A small image super-resolution model, trained from scratch.
Model: 5.55M parameters, 32-pixel images, arch unet, norm batchnorm, activation silu, widths [64, 128, 256].
Rows from block 6, named by matrix and row number. Rows with one number belong to one channel. Each number is 200 + 20 x the weight over its row's rms, rounded and kept within 0 to 999. All counts start at 0. After the name is the row's rms in percent of the matrix's.
# convs0: first 3x3 conv (model.mid.0.convs.0.weight, 256x256x3x3), inputs 42-55, a 3x3 kernel for each
# convs1: second 3x3 conv (model.mid.0.convs.1.weight, 256x256x3x3, transposed), outputs 42-55, a 3x3 kernel for each
convs0.170,100,191,191,197,202,167,221,166,199,214,182,218,196,214,228,188,210,215,226,184,176,226,175,203,231,181,205,229,184,146,221,207,225,202,220,211,251,216,217,221,250,218,160,223,245,201,226,222,203,193,210,198,210,186,187,195,181,179,207,183,197,212,239,186,187,188,166,185,156,158,142,154,147,226,191,204,229,194,155,201,181,163,233,226,188,199,166,196,211,222,216,208,187,202,194,197,197,149,190,175,170,177,201,207,208,185,183,203,159,208,220,196,181,162,195,194,172,160,156,175,192,201,188,196,213,239,225
convs1.170,112,234,222,189,200,199,211,228,216,205,170,232,221,189,239,247,226,221,206,191,191,221,179,183,224,169,204,219,240,178,210,182,218,184,185,212,195,186,197,205,216,224,189,139,225,198,199,166,207,197,163,207,181,216,206,213,196,210,185,239,198,189,169,192,206,186,217,196,166,223,163,184,187,207,197,198,215,213,171,196,217,195,205,214,218,198,178,216,178,196,223,179,219,169,201,170,206,220,207,228,181,171,160,185,174,200,183,201,188,202,204,192,189,200,167,181,193,169,195,186,190,209,201,181,176,204,200
convs0.171,095,228,203,231,219,201,224,210,212,217,192,179,161,207,185,183,154,181,187,229,227,217,217,215,253,196,238,242,185,183,206,207,185,205,188,162,184,170,252,200,188,231,159,195,213,174,213,207,199,220,199,212,203,184,202,200,203,194,198,206,203,207,203,225,171,192,146,165,142,192,164,198,194,224,200,212,181,199,214,220,202,194,165,168,198,252,212,221,217,200,201,193,165,196,147,202,137,165,213,173,204,185,192,187,213,181,196,215,191,170,209,186,190,158,208,243,190,191,195,188,170,195,219,245,189,234,224
convs1.171,107,189,199,169,247,229,201,222,220,197,216,226,207,217,193,251,198,231,217,206,180,180,218,194,195,185,197,216,196,177,217,218,213,211,184,218,220,193,207,212,170,206,209,190,221,195,207,197,190,205,163,210,198,184,201,192,222,197,172,205,222,184,194,191,187,186,186,199,173,204,192,209,196,188,197,202,175,182,181,223,225,200,215,172,231,211,201,192,212,197,229,194,209,195,204,173,191,197,200,198,193,185,175,211,190,205,204,158,201,201,201,185,224,208,217,168,221,200,207,217,223,220,231,204,245,256,229
convs0.172,103,189,230,217,208,194,179,178,204,174,158,172,201,193,178,192,225,190,222,206,202,197,192,185,165,182,218,199,189,237,240,202,212,230,212,170,196,208,196,185,154,186,171,226,185,234,228,240,208,184,188,251,205,181,225,185,180,187,189,201,205,212,209,195,188,157,169,214,180,198,237,179,158,230,176,158,228,225,208,205,197,202,190,206,199,180,180,219,182,219,174,203,211,204,202,207,185,194,203,193,229,232,193,209,198,212,187,182,170,217,191,212,173,206,196,196,211,223,186,225,187,193,223,196,183,185,221
convs1.172,104,160,198,145,192,202,174,189,181,190,221,195,218,225,216,233,211,201,261,205,204,168,213,214,204,199,222,209,197,208,186,210,235,170,207,193,253,182,208,172,208,202,215,182,210,223,176,182,164,186,192,203,179,245,209,235,217,204,212,179,205,211,214,245,214,228,231,221,243,243,204,194,184,179,187,225,171,171,206,179,221,209,187,216,220,210,222,219,218,209,242,197,210,219,184,182,213,176,241,209,233,219,187,207,205,192,223,206,197,199,225,177,183,208,189,162,203,208,214,177,178,200,203,214,208,218,185
convs0.173,097,200,253,233,224,180,209,185,208,224,213,219,177,180,197,201,208,231,184,189,210,212,212,211,206,193,179,209,195,178,173,192,191,160,199,177,204,146,243,179,169,224,184,177,190,181,186,207,217,189,197,219,196,194,196,187,195,188,198,195,206,196,233,206,193,219,196,231,188,198,214,200,168,192,202,200,178,193,206,199,203,205,201,188,187,213,200,214,243,221,202,203,243,211,219,211,250,191,220,217,182,197,192,234,217,194,218,202,204,207,199,199,193,196,217,188,184,204,215,219,184,207,215,210,187,202,175
convs1.173,113,193,220,182,209,209,203,198,184,223,183,182,210,201,190,170,212,236,206,218,232,208,183,188,208,200,204,207,177,216,171,198,197,201,169,184,188,201,175,235,189,226,228,194,213,188,202,167,187,205,205,241,195,241,224,176,196,226,178,210,254,206,207,208,208,215,240,187,204,267,211,215,215,198,211,210,218,223,181,214,229,189,214,203,180,184,169,167,223,213,211,211,212,223,214,172,164,219,172,163,204,163,177,194,200,151,212,163,211,195,178,194,212,187,203,212,216,213,204,194,197,199,221,199,208,199,188
convs0.174,103,230,191,164,173,204,177,189,173,151,207,163,208,246,222,190,204,162,168,194,217,159,220,186,199,188,178,182,200,192,204,221,212,218,211,222,167,186,173,159,193,189,145,192,180,222,201,187,194,215,214,170,194,215,182,191,189,191,195,205,223,207,180,217,252,209,218,237,195,225,187,207,227,209,179,202,220,211,187,229,219,164,206,231,194,192,190,183,198,211,197,191,216,201,171,201,235,167,197,198,220,174,194,259,231,206,167,181,191,178,232,217,182,233,246,197,193,196,151,192,194,181,175,178,234,210,191
convs1.174,097,210,212,220,201,172,188,224,172,202,191,156,185,174,205,198,175,197,168,193,220,201,209,211,215,237,229,201,203,220,206,205,217,185,200,226,210,174,197,245,171,181,232,217,234,190,193,193,167,202,176,210,214,173,183,205,179,195,198,181,203,232,215,227,238,207,225,239,208,199,208,198,198,188,219,190,189,213,224,181,206,201,231,181,194,214,189,194,167,200,238,221,206,201,223,257,204,183,214,187,191,212,196,163,176,189,188,180,226,205,169,196,206,202,209,176,192,207,177,221,196,202,210,193,226,197,202
convs0.175,094,205,180,206,172,202,197,203,191,241,200,193,221,186,194,219,171,223,226,249,210,168,193,218,178,216,184,203,196,195,185,230,205,174,215,197,216,192,199,185,207,212,203,197,222,243,191,183,196,221,204,206,178,216,199,206,193,222,199,189,177,214,209,214,232,202,264,191,177,205,235,211,205,228,229,175,226,205,241,236,192,198,207,204,206,203,213,193,218,229,176,178,155,179,190,214,173,166,188,217,183,179,210,191,183,171,212,192,223,182,189,217,223,202,209,200,199,220,197,203,178,197,236,219,205,235,225
convs1.175,086,232,196,226,233,226,200,188,222,219,183,197,232,219,194,203,235,210,161,203,219,221,205,197,192,217,195,176,183,199,196,201,190,200,182,221,191,188,192,195,250,132,198,199,196,215,196,197,204,251,206,220,192,214,197,205,190,201,202,172,163,224,194,193,213,211,222,221,213,219,214,216,176,180,196,201,208,219,209,216,195,204,231,191,165,228,196,176,173,223,185,198,179,207,198,167,213,192,183,160,187,218,203,206,215,251,231,217,155,202,212,202,178,204,165,193,204,201,177,238,189,199,222,234,217,210,211
convs0.176,107,230,182,201,176,189,201,180,227,224,206,222,225,220,215,198,202,156,198,176,193,204,191,195,197,188,165,217,182,195,209,194,191,219,215,231,187,203,198,195,194,208,233,251,194,187,197,196,211,194,189,216,221,224,229,184,179,208,199,188,187,183,208,200,236,212,180,227,226,207,173,208,231,187,242,205,200,209,216,184,222,185,193,205,182,178,175,185,176,162,187,205,214,255,205,240,201,215,194,180,202,203,196,234,203,196,205,160,190,232,234,198,230,202,205,213,200,190,190,196,194,195,242,217,212,185,172
convs1.176,099,220,212,218,203,220,191,208,214,212,203,214,166,191,155,182,185,160,186,205,179,208,198,186,211,207,232,233,169,230,151,209,199,211,180,199,194,192,225,197,228,227,165,202,177,180,212,206,218,210,208,215,213,210,194,199,238,178,198,217,219,197,211,220,198,209,206,213,210,156,184,180,181,206,224,206,207,229,191,204,228,190,195,181,204,167,191,216,197,213,190,224,213,219,209,218,226,228,216,183,198,160,161,193,214,222,196,207,210,138,198,202,177,186,182,198,168,173,218,205,190,195,180,199,164,186,220
convs0.177,102,176,218,210,192,177,189,202,194,209,199,196,166,204,181,161,195,202,194,221,196,206,182,190,231,175,198,206,189,187,210,199,178,199,186,209,193,219,228,194,206,185,187,179,176,189,207,193,198,207,191,203,224,188,196,217,192,206,217,199,180,198,215,202,223,155,167,182,203,151,218,225,186,222,213,217,234,202,228,184,212,215,234,207,213,211,222,186,216,220,185,215,189,168,215,225,165,179,220,227,196,176,202,190,183,217,206,177,191,215,209,203,223,221,214,240,204,203,161,191,197,218,184,217,177,200,193
convs1.177,102,187,211,174,188,194,203,181,182,197,200,203,240,200,193,229,220,202,219,175,215,194,181,221,166,192,233,192,198,208,186,163,227,183,165,200,183,190,164,197,190,216,194,203,190,201,169,199,230,175,207,209,215,211,221,187,191,179,206,225,189,203,186,188,200,183,202,182,206,201,200,217,200,212,235,210,215,216,210,212,198,271,177,167,201,203,168,203,209,188,183,209,168,207,202,174,192,184,165,206,225,240,208,200,208,225,199,225,223,154,220,158,158,200,165,171,168,207,184,173,193,201,215,184,199,185,217
convs0.178,111,197,222,163,226,194,192,173,212,163,198,221,201,208,185,212,217,234,207,188,180,196,188,217,261,204,193,201,193,217,171,175,219,194,196,179,216,217,198,220,199,207,165,175,188,194,195,198,203,168,181,178,180,198,192,185,199,240,223,176,198,220,182,194,180,204,199,194,178,217,170,223,199,222,219,189,215,189,215,198,204,194,196,218,208,222,229,183,197,188,205,189,202,189,208,193,185,162,216,209,145,175,196,171,183,202,200,186,193,162,207,192,191,179,167,181,203,203,183,181,182,191,205,213,207,213,182
convs1.178,089,155,211,193,199,230,226,218,208,211,188,180,233,182,201,203,226,259,188,219,195,186,137,203,186,183,203,184,207,171,211,152,178,188,189,222,210,171,219,176,215,202,186,203,261,207,201,203,202,233,211,218,184,198,181,193,212,184,197,188,185,207,205,183,202,196,202,217,205,195,221,190,211,208,217,211,228,226,193,200,252,150,198,189,167,169,191,203,198,181,204,207,219,187,158,222,200,210,187,192,213,193,184,184,201,171,200,187,184,212,199,206,214,202,198,238,187,184,224,209,170,237,193,205,181,216,208
convs0.179,105,207,212,227,233,196,204,221,214,240,202,203,202,225,204,176,193,209,225,193,168,182,182,204,167,195,163,221,155,177,170,219,196,212,215,192,217,231,216,218,215,227,235,209,224,222,179,207,201,186,181,213,186,197,203,205,184,194,209,235,221,197,196,199,180,167,152,189,179,179,186,157,175,199,198,202,190,186,187,192,199,167,211,188,197,196,197,174,183,197,185,199,171,178,189,179,164,223,205,189,188,178,213,195,195,197,200,179,172,195,192,213,184,195,162,173,189,161,177,224,207,171,179,213,201,154,267
convs1.179,097,181,195,165,193,210,189,180,201,190,219,237,211,223,201,223,220,228,196,220,172,203,199,208,245,210,227,222,208,216,182,173,209,226,202,204,165,173,194,194,195,212,204,173,185,202,198,216,230,210,196,211,210,219,214,194,217,208,156,189,197,201,187,213,180,196,216,218,223,187,191,222,198,184,178,161,201,199,217,189,201,196,196,190,191,230,205,213,197,214,198,178,224,176,180,209,231,159,196,208,203,170,219,196,221,202,238,197,197,215,211,241,220,223,175,228,194,249,211,210,195,224,218,251,195,247,177
convs0.180,091,194,222,216,193,179,192,217,218,209,192,191,175,164,203,186,194,189,205,234,208,196,218,215,172,225,184,188,216,224,220,198,185,221,223,208,194,187,180,174,188,204,192,216,203,246,177,204,183,193,196,194,178,194,170,222,196,184,188,204,160,218,192,186,181,180,208,195,215,202,167,199,178,188,191,183,167,199,211,200,155,197,179,175,182,210,161,198,225,199,192,211,188,194,157,176,163,177,188,188,236,184,238,193,216,199,185,188,232,190,168,181,213,226,237,191,231,236,205,208,229,169,225,193,204,209,204
convs1.180,099,203,207,179,197,225,199,190,214,176,173,198,203,218,230,203,207,242,195,212,189,190,202,168,182,186,221,203,189,173,197,188,190,142,195,216,213,198,223,193,193,225,183,184,208,185,173,218,178,173,170,215,209,218,196,177,151,162,223,170,208,190,189,184,193,192,203,186,222,196,201,218,200,173,171,174,190,192,206,185,194,158,188,219,208,171,195,207,196,193,188,222,209,219,222,203,208,232,249,235,212,209,202,186,210,177,175,227,203,148,187,172,175,169,146,193,184,178,201,182,200,198,166,210,164,187,180
convs0.181,099,195,197,189,197,223,230,213,221,205,195,207,237,192,167,191,201,186,172,167,222,200,211,213,202,197,175,235,191,171,223,201,191,186,208,174,218,192,186,227,191,149,200,203,169,176,201,187,187,205,209,202,191,186,186,203,196,185,199,193,195,195,210,235,185,169,213,183,166,187,195,183,194,181,223,191,190,200,197,210,160,171,209,191,178,231,194,185,192,190,248,237,228,209,210,203,190,149,140,208,216,216,235,218,199,221,199,214,198,223,184,204,206,206,225,217,189,186,208,182,202,199,219,206,208,237,274
convs1.181,100,190,180,202,191,187,195,172,202,203,204,250,200,198,212,227,190,181,207,185,211,212,194,218,187,217,198,198,201,218,184,193,199,217,163,193,188,190,170,186,199,229,175,195,188,191,192,197,200,202,201,208,210,226,188,181,202,179,193,238,158,174,157,198,190,177,151,211,220,210,186,208,211,217,224,193,210,215,173,164,224,242,214,192,181,201,211,205,227,194,202,166,180,188,178,172,212,175,203,200,223,215,178,192,210,179,203,214,223,216,209,202,198,192,198,216,207,190,178,194,159,211,205,162,195,201,195
convs0.182,103,203,183,225,191,173,195,183,258,199,192,220,170,188,176,197,182,191,230,211,188,233,240,181,219,198,229,199,188,214,202,194,220,225,226,192,218,193,215,256,198,194,197,177,256,200,202,207,203,194,230,221,187,184,214,196,177,148,215,192,187,191,197,216,191,194,164,212,215,214,189,182,216,184,222,205,198,175,212,195,196,222,232,176,233,190,171,201,218,201,200,195,213,196,192,174,205,204,192,193,185,216,188,201,193,199,193,197,211,247,152,213,205,198,169,189,197,221,188,197,218,171,199,220,203,220,160
convs1.182,104,203,174,193,208,212,195,168,181,210,198,211,167,186,229,192,232,203,227,211,184,174,170,200,200,194,198,212,175,208,202,179,208,223,221,217,203,155,187,199,204,196,188,212,215,152,198,195,207,174,188,206,180,180,201,189,199,211,235,199,249,214,262,193,182,210,177,168,193,186,211,173,215,165,189,192,176,194,224,179,203,177,196,195,200,198,223,201,211,219,157,192,175,222,201,176,221,203,201,196,208,187,232,190,202,190,191,223,226,192,230,182,210,150,219,160,216,179,179,224,175,201,196,206,194,212,181